Rows from block 3 of the fusion encoder, named by matrix and row number. Rows with one number belong to one attention dimension. Each number is 500 + 25 x the weight over its row's rms, rounded and kept within 0 to 999. All counts start at 0. Numbers have three digits each. After the name is the row's rms in percent of the matrix's.
# q: attention query (fusion_encoder.blocks.3.attn.q.weight, 128x128), inputs 43-85
# k: attention key (fusion_encoder.blocks.3.attn.k.weight, 128x128), inputs 43-85
q.0 108:508501514538572465489488434462492485528524556511488490494494493498523515502537513488526497492481509492515549463477488473480508522
k.0 104:554515529485535478516515457542536524469490520498510499554490502536518538525496502486508477459566479502514505462456513492511499451
q.1 090:557524496477528503482475476474502478486490454516480482478511519513493534530472514500523559470496469498471493528492491489477523496
k.1 086:502532503481528472502494456518482500498491507514503540462520483528480473480495519493515495477534462483500505502483509515493503427
q.2 095:497512551491551489479449452473495504504535505492501537506502492476492482519540518516562503496504484495537533541501483476451491521
k.2 090:541436513464485520509486453547539476488510483492498500498506512498475523513492514495510510489515477482551466524476471480514496514
q.3 085:497491511490451501505485471504501475537472485481539485521528513534495458475524459538481490483439517485497453526475535499517481478
k.3 084:508525505502513493536515506528457450488506495514526502499515496448510495519526493463470489537489504512475547505511513499514499463
q.4 096:483516425506497478525533522458513493491565477487489527517454452521546492465522518467506519543486515484526528504513492513469511461
k.4 097:514499477504539527514529521518521484511428524476527505531483470507487492484510497522476542513478530513525465534472510491535524554
q.5 075:450473547483482450486453500516459512514504503462520498476517523467486526487507479531489498505533505512518486486474453497524525514
k.5 084:532513507493514527490472512536516529481558510493478496484493557496492478512500527491515494521521518534514473472491496495500490517
q.6 084:460477549518507472506490501500511450530478492525465476517482521501510477427483464487451507525526514478508509466506495480516508466
k.6 095:453459488529511504479491535493536485508496516543512525457492511476494500462532435498480482492563525488515523491493490493500508485
q.7 097:513512477483509533513500483470446539509525509474475449485503491523498479484483520518479500502444526480528476524483523455497553508
k.7 101:539538511505497527529491529542491518463532533483502522476547479479472490466529491527509514488491516527511517491507512507490461505
q.8 085:511458430527552501499519492510496481464442522522496529489523523498483544501550518521525528496514427484499475494501501468496483482
k.8 080:469524545500520469520472503493486491511507475474498489471528503523519488540555507474517471524468424501521506472504486520512499468
q.9 113:542476539473469490490442451536508501508531500467510545496516531455453472554501480501508510448527470495496482477488509500537498471
k.9 116:495442524479500510516466453497530498522509502527489546483496535461512468485519484463525535505512480465456490502479489499501476454
q.10 086:502490572508489473488521492494499523528484551504465482477493491538514528493489451518491507504515519484498526500508524518537512537
k.10 089:485537499507506509517529482510534498459535542549524481483509497470487511476483540461530510484534531506501504498511502543495511529
q.11 093:475491460500539506518519547481520476513484502482434504510518449508462472501514497450490493533441510511480480512523521497489501519
k.11 091:491507527506510493493525538523504483522501488529490519512503442473515527479549515510506487542429529497486489509528502502475540484
q.12 112:526453534459510497457477471523489486473508461508537521505504526448505573517515525497547492438524471531482462502493499490495512459
k.12 103:523505482497496459479463461541512485458520494522512540530538515508514505517487476496501498529485485504517499504519490503477500443
q.13 105:465523475502479524493491465507502462507419500524458466479529488477475513476506465530508501475515485486514531484491519504532505496
k.13 096:487539486486464487506492517506503517494481465510518498500520481534499462466479458474494461503510503494493494488511522521484496464
q.14 094:513515518478505466519504488450497510488516473512535491510479477486506495478496516456483502504451477486528522488477521504452498487
k.14 084:557505513475522535483505480584493490433538509520526512493509504478460566509499504524479525465529489514534489487487506475522558487
q.15 099:506495469482549490502510468525466496506499519502456523527483453475472504486496493480486519482529461497504520499495508472510505542
k.15 103:470504512470470466501489517518513544507526493532459530515461515505473537567504508513464555481576478499515509533490502491483506504
q.16 085:493478503506541551472526464507537546479502497497484465521504512499505512538496486505500503498588468500507483490481502516492510516
k.16 092:480491490522507464483502440539476489484511474512508476515496521552465483487490496527519505484534510505498480530528511535499466480
q.17 103:495495515497546530531523540455519498515478521489460479508508480537459499499530484472468489526435537452450533456521522464529518510
k.17 092:485474556500535511485519547502511531487511503492516526510484471442484490501524492535498480483501542522504520506520476484488518515
q.18 079:506547479547494500505486437523474497499454534494528465478482498511483521510510483491508475497490491498472504512497526490542480525
k.18 083:480505497538423478503501506450537481479487516515520478492487474494520521509495549461500483498517525500468527504479505493511509513
q.19 090:479534532511535500475505534523474526494577471492473477485483491520523476502509537484482531561471503478507505471504452499527501492
k.19 099:536481484499536552440513547474507499509513495493461473543478447521510555483533548503497514486504496474519454511485533484537492547
q.20 090:507526494538509482495536505484520463508449535516501512476493543534487497471513505523516482557505473537510508512518496548480532516
k.20 091:469534499566489503531491507468517504511451518438486523472502487496499484495534477497509468494506503465472487465465519501506509486
q.21 093:536525486449508537494490454500549473465474469528521511519529528473504539515480500507511496510493494497473491508531500518464489494
k.21 087:472501553491450472521500434503553461507434489496514488520482463495518491514482491484492491540518501486497464527451506486511495483
q.22 101:503488470524487556528521496526503533518447552488501488559508489529511481488515494586479487535516494509504513491498501501520540520
k.22 103:470497511538477473494510536432488506504493510493487497493499514506494518543439501555546536476498509510496537498517467519499504514
q.23 081:528536502523514525516525547575521467481490516507481529511525529474516510492510515483504479520520502475503516523516507518513516511
k.23 086:455503512478469521487504507490505515487475517471485485553494505482531526502497512468516492549497545492426519513550461502479519481
q.24 093:490468500539457475472448530540534507500482506496498533512534527494456484492504473545521509490484471526521511499495462530518494524
k.24 089:435490508501533469514504499509498506519511519541420487504513496473490504528493491464505463489513514497516512459510500534466453526
q.25 105:544550508494523520488470495486485567497502504505502508502565532491469518524532501514517530489457458517458496485515506506483522482
k.25 102:539483514468538468486514495529490498492530525513517515518497524521494508501541532526525517497511524518484505514464555472477497485
q.26 116:469455502484531474548521523490464488488468478465532462528491458493511484478483465513486519513525544479521503525459519496493475502
k.26 116:486466475537494459522510496483485509496465508493547487512488536491454497515503516505498522535481523510506479511499450516539499509
q.27 101:509538515478485491496483494427458509538582507544543483537458523497530494514501540525519510457490496525532505484526487501490502519
k.27 103:538515499497545495518477459585532481490557498522484508525485509502475498499493519491509490451516484497500472521501524484478513464
q.28 102:479501487486510502485486469501512488521474500527486462498518480525533482490451459489532503501526511495513501505495485514559500471
k.28 101:486503499520533476503511527449533527538534532511521462463487474527517500474514499447490479530497500515487533489530479484509516536
q.29 099:518471509495435482471469496497494531487573464499505504505490502460466538520510531549506494469499521488521475496476468471506467481
k.29 097:501521514454496494523488476510500495479536498478488525536495551510526451469464501476554527530495466502482500494510484524507476469
q.30 120:528530495524551476528502471501497486490434538481534481504475494532533492484518509461466494550490495481487519508527544490506537521
k.30 111:484527468538506476536557484488515487524476507492524496453491484520510490520514484534472468507538513492477516502472515527538519503
q.31 085:438518451489467529497519532518501514514488469471493467518516474506499479496481487538488501508504486499501485462519467473514487518
k.31 087:488506514486497555456497544483475484484488508533467506546477490480464500548499552462492490493487527529493475478531491525518476530
q.32 080:514525512443459518515504480518480507503498459485481509497507488468493513482527494448528503521503538543479505494536523491521471477
k.32 080:466513548482496542501481526507516516465497515515449527496499479512455493487538477510478512470475536496515505527440541475466484452
q.33 117:495474479500481545495510456500452483480522492533486495466507496472527505485502476523518546554506522523489458522523487513467529500
k.33 104:521492510527513508517490495542556512424521521511532512495478501516482493547495511508486503499521513513497522533513531501452487559
q.34 092:510445520514485479453482484450475493507465506556492492494521511519501477450455507528542523501449473481523487525480495504531481488
k.34 086:547494499452530503502525558534496469482480509464510487498537491500512492513498461472492508484520494506482523487517482478524478546
q.35 087:482495521528497532515489508513486514511492531519465510515524537521521478495523472566522521530479525515560499523472513527518484481
k.35 087:476481520484509489469481480500495484500493489517493506515493504521484506511486532563516483513524495494519434530534504451477485497
q.36 114:482498484509526494504501496489499475505500462472482492537516480410502527464480462516478502492479527479464513477525451447510504458
k.36 105:512499472507484462483488459506520482527469485528491480513503524568474503493478498503539510489495488496475505488506499522498483511
q.37 098:474516453468527490497518507535513473499476476491533503471514505480490525545504535460430488448510531544452517512509489526495514531
k.37 095:481510492528436495477516497538486503539560464511511471492479519544517553498502527470466511470471502495493479465455517539520493534
q.38 117:463475533521522487487531487488489464516540523554491504472497488500496458483476490516550498487502484500537486460517483520504490468
k.38 099:535489488488485465518502527493502480538513566521506489480450552479509440471487492515499509499470461488480512515515477468499476517
q.39 096:513520514458471521528545538499533499490499516482500528502485511501467509493509562483507511497514512527535549490517491503503489486
k.39 092:546522506498472502503476511492496481531448545506517490505493502506506515500511447468521521520522501523478475490543460505551482497
q.40 110:510500478510465468529503544492575495520509551488522501494481536528522507509488487473498483443488493486514525502490483521508509561
k.40 098:416479462503508498483484471476444487514483538499519476464478472501532516506516530504476496536452489530513500460515489517515529488
q.41 099:516502477516485560520535455469486506509462524503493543553498507515480493531557550488480505480474486490476480514469463491510534493
k.41 095:530482464518553486476484517508526496473504493424522525492523489502505477464482505523462497537483484502501505538467486528448466483
q.42 097:529530510514503480492487517507472483482539506478491471511451501561529465501476498514492495485431469465479512462518482484538471508
k.42 090:539464506468514518476467521512450480508454499506514444477525477469537513485503504511524552486563486488535494463519491467526513470
q.43 092:507498502504512459484505506509495459532433472526510519514496548474563496471532518495464499476540463537455510509485526509498496499
k.43 094:524501488480511480519507521544507488498551513473533518525527456543475514509513499518488504495511493515500519524453507486458499504
q.44 102:501462464492482436521545497471489498459458442529472503544479506445467473509487512499494480481525501492491523518493499507490487487
k.44 102:544492486477512507441478509483459443490496499490512473533486464545485502489506507486491505517491490507514488505497526482497485509
q.45 077:471484497525542488462513429535485490506492468505493487511539490429534466456499522514540489513528504492520491479497517524500498497
k.45 082:572497476486476490535460509500513517483536448509442504494443484497522526485485499468491510452503496496457475492493478473503519510
q.46 108:499452474503486441537475489490490476506461547477515529484454518515486505511464518509503486465504456467491504479476494508481501520
k.46 101:513491485504507487499503469574479485465504482483488489455524515474532514446473514547501489465477508503494495497515473499564488470
q.47 101:533568469517416478541467531525484495491475482475505467518472510502496533487527483459471467508512474495456518488506501498533505494
k.47 096:484559497497513527512541469559492453505493458513503511476484475515472476514495515544473507506542530491498489502470530481489522455
q.48 081:511487528477493459551490485468487490486443528541498498543518499490501499473500507498486532486478509475537479526449519528466499456
k.48 081:526507476466523478500531546548490503485495509463503516476522493484499506501458524471487476527504474520495511498446512468493476518
q.49 089:486492515499526531477510492516434484497551471524498498504555472480459495467516477508511523522498493510532484513499483495504464511
k.49 076:529477494483485527513520512475498525494496511508527523508489530522467505473509465502500482498544513473465512509508509530533480469
q.50 107:481509499503456499503492477526522522506495470505489494472514541478518500511549491501513486488525484474467487565521502541498534461
k.50 106:488472506495530536529490486509492474451501520455489541513516522501495512491506501501474518513484512550484483459490482534456533494
q.51 078:497516511529469529518524546486470457501524500535516522504536509489508542497557490505483506520468519536500517542523504497480535486
k.51 081:473513513496471508482523482524481534531505526489507503507476509535482455554531505488534482506524474493498514546523530511464479484
q.52 109:515499504511508574477514493513498504500543528505467500497523514465476498510512504516492503483501509509542519470509488516483497444
k.52 106:501467469496489473513514512469504467531486492456513518461496480537479493504514515494465516460479452513453502521495493512478512467
q.53 091:492501504490498518485516456553487495534525479528571487488479485483506490527492505469468516535533491465557515461489481548460510513
k.53 092:504514537527513540469505508505534496478541545499481532486474523520537485515511487541450502505460518545482469499475507521506533540
q.54 084:493510507533499509490507470513474513475518495508509520527510508506492478505482585498523538481546442493508509444459489471522477549
k.54 086:542485490497519495515470513503521515504473474447475525517491498476510522490489522491489504504496516460546441527499489486570463477
q.55 100:495481477501523572492512472540485512501524518507516535475507501480477514486509515494510525515495557535517498484472488510501520499
k.55 105:517505498520500477481505526556521524499513518519497496464486575517499515523452540484511503488484501481477493527508486503421495498
q.56 084:507531519458496466498507460477496478505493516532476544558498500464453505512488496506493496481512487453504483500504489494479497523
k.56 071:518486482508544503530525537525537503530469520456502495457524492476551499510507518496534531503491447533496519524459504531494496486
q.57 095:519468485531464465480487550531512524527492510495506470497461498537531478505513491495515521477507536536498569476508487516536494549
k.57 092:499509517500524528527528508492442501514497499519529487515503492481493493514478470506475503480517546478515482463479480485548481475
q.58 084:456500491482503493474496509505482536477466454494490460445479463552538503484460492518504470522535450531521550494477516481529482502
k.58 086:542523506503485489544506453499469482486497489504490548542518488460499478487521501516550518475519519493493466452529463537567479492
q.59 092:524553521455460524511498497540543500500476482494521484501523485462538508489528518534481486493540515516485493535506527488511497525
k.59 083:462528491456532487522524525488542500509451457522502499526499478488498551521468509508526520488517509505502524497507477505533466525
q.60 098:491509516492456475522486552525512514499506500488516520462555527545517544493519467516507475469500544528487544529471489525516493524
k.60 085:472527514473491500473515448497488506490485499468497512509470482509500508544536482506500474544460532458515493483486497466482486484
q.61 087:484524484515538489478473518502538483486488528479515485508499465480514548532502488509499473460513516446484487515573460511532490518
k.61 088:493467511519483513482515490470506529507487479523527450531481532580503549535535479515499504527536508515505511491481528535517454515
q.62 100:507515461497465504492486464519489478489455472470524485529546477496448477468512534472479508500507540500497507493496492491512470553
k.62 087:486515524481504544489462555534499480534538448520484534499526545536512544518475534520523496472484508495452475511483533487547495485
q.63 105:486500506512494475504517448525466477487519478480488472477486492478515503473506477485531483514536503501478434511510517495471517508
k.63 100:515477526499476472494487483525519492469510443495463527511485480460495474476490485495475504486459511480482494480468507497481494494
q.64 090:420492481480484506485479483478485480506470491467478480499517489493474444489497493518486472536490471499489456548479506487481518519
k.64 100:498521504499495507527503447486466442513502487469471521468493482503478516505471474511498469478481511500452497512541517489523495528
q.65 111:526477523477509547529497461456497462527485509452503529490512512454483483504485472463518500544498539507489481512500517505503485505
k.65 103:549505528525485520496509494486490500461467494500489499533495529455498528484494492494476502478475513492463471547498493507530514495
q.66 103:472503494492512483536505472482461496522453507529493520510538539459500493522503498486524507514504508510505514520541497490538497492
k.66 117:509494498507469501514474519515457453488441473517517530481532494462502510501522474486497460486468519465482533476507493502503492428
q.67 104:495495500490482464520481499446484488493476497493481541494524466496495497473509488549472479492498476477491541522513502454513499522
k.67 103:459484500453490477481517527463533500513478481497513469504516511517507498489498518505498487536491465520507528546481502492482508480
q.68 107:567544520502473503516492506469521526467441517478518512497495497511466507491496539475445486475513497530515499488509490472515474486
k.68 114:524449523482481510522495535489492499535494457441554468489477530521501556508506499535457511517487486489504497519499517520525500503
q.69 097:529490482538513514515492536480512487479505516522488517453471480501443504520494527471494475486529482496500485535509528499482484510
k.69 098:521535536502478458501517539491479505475572464509534492507484522469500501542507519509493495508487520537497506503557453496481493533
q.70 100:470546485482511497475488512495516502529498460555463517495499517471496495497464459493525496518481525533495501509506444534516501497
k.70 106:501517469521531482468486457467512496524492516500457523545488528519498491480470513492509477454489546493521520492534470500500486479
q.71 098:513500498511496483473500493522516498474503488488544465474524471502534522487509485493520478527480503458486491488470457499457485488
k.71 107:532541498553549478483475482516521477508544514520505510507529496521526558529523533484436491526497519464516517507453529457454506491
q.72 085:458518441475505491494509484477500479513458481511503546516545502473573469469481499537531508505465474493509473521493480491512460478
k.72 102:492505472508483501521531498506496489534491499516463510498507499470544478455515526516508466455507590498515541483519536511506504497
q.73 112:467522449479475517481490555495526503510498477517503516491495534485458477512472497494476530489466552483551493531534508533531486472
k.73 115:468475482503547519502504464468495512516526503475488488482496513513490496516499534472500470525519538502532509513520495492559504516
q.74 111:474496492529497527504489493523533512486497514511452484518473507517493513552517498516519527491518519509548504464534510478504515478
k.74 122:478489484483489423532472453530495510501476469465476503512490487515464474495505458460551513476480507506508525477522488519499481481
q.75 122:496464487464472455505494510519514472548546500487476518485522536513467479500521486543552531533511493498502494479496451492492486498
k.75 111:490500489531524437520504505534524534490508491496503491495519538498496514535485469493509473475511522512511522479554495487547530446
q.76 089:415491467517506490492499477518481477471499504520507490502512495518479528467528504528452491502453481480498490524435510511515492492
k.76 094:476537472502538485515503486491560489485510535489492486503498499539509498494469507532516490561539478503494493479530489514501450487
q.77 099:540502512531495506504478499515442494463520527471475491498523533531474492530521490475513461507479502532555492496493508478526490521
k.77 098:462474477495513493517481476511507469507490446491541495518498513474454487530526504477495461485494459527536517518476493477468493509
q.78 092:511524507501493510464501517558516481522504480470537528487504566471528501495520515522528543514467486499475477476480519519508532500
k.78 094:495527523539491468521509525479512537446551464470485488502509528439505568491501494506476537485583491502525467479516463466505476537
q.79 091:485493491519491515546508501513486507499461467493487504464464482480486528482498464520472478512459482542494460509481496459551505511
k.79 100:493505476489488527500509514503453494493480508494504473522528521470476536472520503521463498489481504507497475529485478515487506511
q.80 103:507547492480487477499507463542514499520514480439491535470509484485468492545525492430549511493497460527509508479478471469501507483
k.80 100:482477480500505490483480441541505537510501525477510490466490508528495515505513523480483519478522461485488529507471513522516499489
q.81 099:547480527511493468501505505521497504514512489482520495505529503487497500512475518461488509494529474501455457537505472506490501485
k.81 088:547510489546464493470516548528509512478490497511510486475471532437497509515463495517512456508515515472487471492523525562484515479
q.82 113:540546510500506490469484483531516511525535459503519516504492472520492454530529473463529509538472512483497454499486496505511495517
k.82 108:538480516477492463476467469520539546517489511507500494505509529474488501491510491470485533476518482515496465514479489524494505493
q.83 093:469524495513452476498496489494487463499519514531553465465510470481544535513514523475503478487449522530525479505486531494509511490
k.83 093:484503485458535534486504543452506469536577501505537526501487513520529502495465556492515483479493497494545539494484507495509516477
q.84 096:477522460490511539513489492478514524546468484482487509511490468467468490488491465476463470508426478481522488503497495482532517514
k.84 100:476497500524476477502525453487509500517473502494488525506470510508477487465504444527510527499481491512530486539553504510479490514
q.85 099:512522465480495513506466495465479475481473522480544559493523533491474483466494524494473494506494513515547476505477494485496528493
k.85 087:513488446510550569510490469505498491520495491492546485497502536494487511488498489530490508467497504483531485484533533492539492465
q.86 119:504469530516552503491514515508489479476515481549505510527484530508522543524506516498539517500471499507507504500474524533483487521
k.86 120:490520540482520529485527539497485526475542485489474492521511440449512513515495510517511530503517557514491492467462499496436486510
q.87 097:500491518503543484486531469545507488522520469507524534516486510495481523503490496460515466470503494517505452520481494514497513530
k.87 098:503487542561527518478461506486517488499503477524539479480483506483502520500504543511539530512487519470491507534467506531466522556
q.88 123:523499474503514498526478519511524520501474479504539510490476481447484511467501499498465485490469530535534472477564477525517463475
k.88 117:556513471504470523483469538512486501501489529522521533493513561502489524447506501482471520504497508526531493503530502484466504537
q.89 082:512476517481495453488504493521500528511499463506480524496501530498452547515489502502502524493536462492465480514512520476480497515
k.89 099:478475511508476473473479503491516488515462484474480483453502487480523514514476500505536516529561520487522461517510519511540488537
q.90 122:531536517483541469516535506496523520496494488475481516505499458510477490469494509484508485516555471520519535499548491467463517513
k.90 117:463456523494500508491474482508517500514488487518493507533498504516518509534518501539491550540541487533488496511484540511480504534
q.91 095:494484508513480482462524507472480481521492495481497459487514523472487458479541484494546505554493509498501525578558514507533474466
k.91 109:471472502530470449489530502499483527525488489501484536500509515447447486490523498513507491494463453524508536542552491522502509527
q.92 114:556495520505492497524479480490473467510526504551522503492518475497534495553490462514514507498445504498501515529493549514519519495
k.92 100:539486509505489491499508527503467520513557477491484482474488489458522483452488507493513494489513526491484470512498504526495481494
q.93 093:472449463484484471461516486520480496481465523495482520511493494524488515482477543510489496451481476487481485499485535512467466495
k.93 096:496526523540493513526521504506523459493509493488496479477489511538511504548492521506517476492525533449548520506463532488514457533
q.94 102:489505498498526457527471528525468486510530498500536537498480479482547508515457493497515500500550493512484500522530511450496523513
k.94 107:511481470516514556510500556503494455499497537527472493492538480483500492514545501499512495546446551467499509503466525468489500502
q.95 090:468465500537526507513495541486506523478513491514512495555504538525483494512505565522526492504477503500497515485500487511462515510
k.95 086:489524521538500494512509540439464482500525496476501456491491465525514481488503483522519532516488576486498515491464526465479454523
q.96 107:504528508559479483496484529523445500487517514454502527481508487523493563478529505481461487487462517515492505493489471479518518494
k.96 109:492523459484499503513474492469461546538488499491508504505500529549495518479499499453505490504499488469490515565537450551546477498
q.97 099:461537533496479523504484516489501539514531510497501530519527518476456470482501504541546519540506490492488497495522505497497483542
k.97 105:548456520500481497510513464523532515489499485490495504473510546491466489480494549529537498549534497480505483501526519494526485507
q.98 116:483533480479488521481498550477484483498497500482484526468457538546504471478483481561557510474518520499516497498477535445509511504
k.98 112:480532523496449529467497507494503510482517489533442477512486506520487514488459478465485484489521444500467498483553530499520491486
q.99 117:495504536475491439509462509555496475521523486481500475519492459495508496503486524500507555513500487513479541461490509506461487513
k.99 103:490462549493520475494495504538538464536510492517499502503515526507520516496475551510487517526496488494516498482499517522515507480
q.100 104:494479499481480468535512490481472472507469543490495533484506519501472481516563495472510495496465506476521495484453521504474533519
k.100 100:477446470523527489502521491491539482459492548513503500514519464500485527531505498495478545470488508499528490528484506542478475513
q.101 096:512501492467515493496456510503450491495567489482485468503478522484504474481468503509477488441530502539497469488491499514456526510
k.101 103:501519498506476517508492473514464533513510467495513474494490504471493528529488481501520480507588495567490500540495485474490523500
q.102 099:550490521501516506475497481507457525492491550521537556505513546510535510505456520499507498486433465465496492506509525505506510526
k.102 096:535532464488503482522464484525511538525483459441455536500512499495488515535534494495489515462459501499539542547461454499478501515
q.103 103:493450473509473483464513529501505528494454516469505502519511498499467523536512476521491494513499531496528516533515535467517507490
k.103 114:520463497483477506518476509486495503525506536464513548514492546485503523537508503476496498525463532479493499505481451483491519515
q.104 101:522529464498551485513493501479523514512452497485523524515529535518509463537541498481498524507502499516503476533497533483522484558
k.104 115:458552472530516468493500504531471481489468528503489451514485472520486529529501514513464489514467516489524515521474501514521490541
q.105 105:434489483452504463512527484539474530484525485491515488495507544486526478507539492443505504530524480523504477539474550478528495535
k.105 100:467494470508492541536491508510505491487529544511512447501491490487500537510483458475499478525521557503514504480525510478540475510
q.106 112:518503458472509500519498490515465480517514508475517500465512518531540520542513513532498512467471503506497511466486484533470507507
k.106 112:516506501445442478562514493482511498497492514483483550509483526506486548497504484462488532441544538545528503516482501557474509540
q.107 091:532490518489487512481510507474490524472479476497495500466473534477488505445498491500510455526484521489494502541516502462513491477
k.107 098:511516512495482504545508489485473534498488548485507514459517523509489516474497509479517525526436464512513546483499508488488512514
q.108 078:503494474477511413522491478498467479501528515484506479506501488539520475518507503519515538481499524542470510494491431499468491494
k.108 084:444467469479489462488527490507483506543489479508471511499485449492508525497481450502442526501477539531488504534480467538483498484
q.109 089:483539502496519486472474444482455494491503545499513497481492496515477487503529484514528496491448501474510499506515517446495509536
k.109 098:502498499499514522538491498519474477508511489549501506524512515515537518515457522470484518511500486521529505525507541499441476525
q.110 095:533490514458500509492460448564543481479558508519467503507474506502520470464441504509537490478505474530502515486523515439477461488
k.110 105:506475546491506493489468463508526520514479560540500528542469524468475526552475522465528495481526461507477520462477510526517487496
q.111 087:524505497514530497532478464514512531482465510467489539539530481527514511486465494436492442549465507522494511511501505496525488505
k.111 107:471504469430514539518472477510419535520496498543524542464464485506448509511488493480468493499480501467498498490510510442472483518
q.112 127:490477494509537513480476454529480476460470549486494479479472472476504507502479478430496474494510526485507462524463497512462498499
k.112 119:476515511507545513501428499549474515553465486545513471511484430471492489533510495495493467483439496476511479499477502471494486516
q.113 107:465469493505514479476492475483477509520486496545497526473511526470523510500519509457475502521502529517496512559484526513520471517
k.113 116:488516463497517523466469520508486535530503472539474521497499510549506527524488492521481510513476483486487539521474506518506509489
q.114 109:518513530476501504483468513491515571513500441510505503517480469495499520594513531516518527521542539517491470501514520502492512523
k.114 114:526500495518475486502506534501482522552545485541475461479445517514521498490514492499504478536500474517519503531545484499462483514
q.115 108:545502523484498478502506514561520479503503486476504482490527495485491500535511508496544525476481482512478526475456489514496493480
k.115 115:467522517534513464477518519502525488483449515439534483519509484476515523491520528537459533485458524491516536502482504535496492531
q.116 097:480508476515478502483462549494528499509473553544466546472541513450480511475520465506525520545469537486463492467503522503479508524
k.116 114:503492530505490478476491515516540483488496521510484495471502569507492525475509513504537535488493496465500527492493527521535498479
q.117 102:502526494524527447506509432512489470496497517478525536473493506556496549536515481482470458499515511546488478521490525470540509479
k.117 096:505525470499488491520464503508482522497462502521511476502502509503519483481468473458491524513456506476532513533513465500534487527
q.118 117:481487478479529534519553500482492489528484538483519462501515490501510485482500518447498500489502516492510536551544490513539500528
k.118 127:489521481496509515484464500491535448481468527517529543538481470488502461515513520479486488468490534505491487521479499499465496493
q.119 134:499479460519515519501544482478514500508477472539517431535522460500488487528488516493475520483499499487505494541511458508483473469
k.119 119:516528527496550471483494502490516458475514520516519500506543459526532510476526520544547471544543536509508500462454523487459464496
q.120 101:499493513488497447518484480513479517493460468489493496476499530536473495557482510494504495549489522493507505515493499498466503517
k.120 104:503489458510516501501516551520513467490542510495475491513518493489495533479523473491486522529475539523492493544503511534443499460
q.121 100:511467492487519479477543494470533464499504449551532453493497501505498466456490555524480481509538508490525538504495491508472482511
k.121 101:516516523455526473446458464501506483497489508500529475511489528473505489551548512521485454524469521518519488514418470544468507522
q.122 113:480480499524509548525505505454491501507484474465524476510510495491472512560537505475470488502549546484506517535440489500491485538
k.122 121:498487484468492492506483484498434526492500494470538448490505526496483504475525496526453457513504465495501506507486492499477506536
q.123 105:514531500523502532491494478461518506495501527522516501457510549517498477505463474501506511491447466480500540552527496465495505504
k.123 100:528503491498502537508491506488551515496507506508502553559485480474521474518491460445506548464513466540491485491498502472453490517
q.124 100:484519478495492456503479488479506463486500510491460506537520470491501507515501513460479488481521511530497515486498487505503505508
k.124 106:475507483529520489502516456471484481499471555500509471450491485495499489474506502524483488502559459514489492484513538499508484528
q.125 111:478558510499537463501496495535459540500514511476437486509484464520529524499493512480502473472514487494528512488520521510503504527
k.125 109:468518531498525504527472513509488497516522527539491506453495479470493528473472507502491502525560524473494513507529512474484490498
q.126 101:533518484495498542484487521472507495498475489490506486454512478504518513511483555548479473502495511462470500479539513531523536456
k.126 098:461525500535505490493489546467521512502516452482523548512504532496487448508544523535478509510521516456502488498530502507469515526
q.127 104:488504466524515492512474506541506517436472517489481523542503462431500522495488493468484483486499487514512489521484512443519508526
k.127 112:494528493510502499472487504500508511536443530477511505510509473491487504500555501483496452488461473464507501484544495518497509530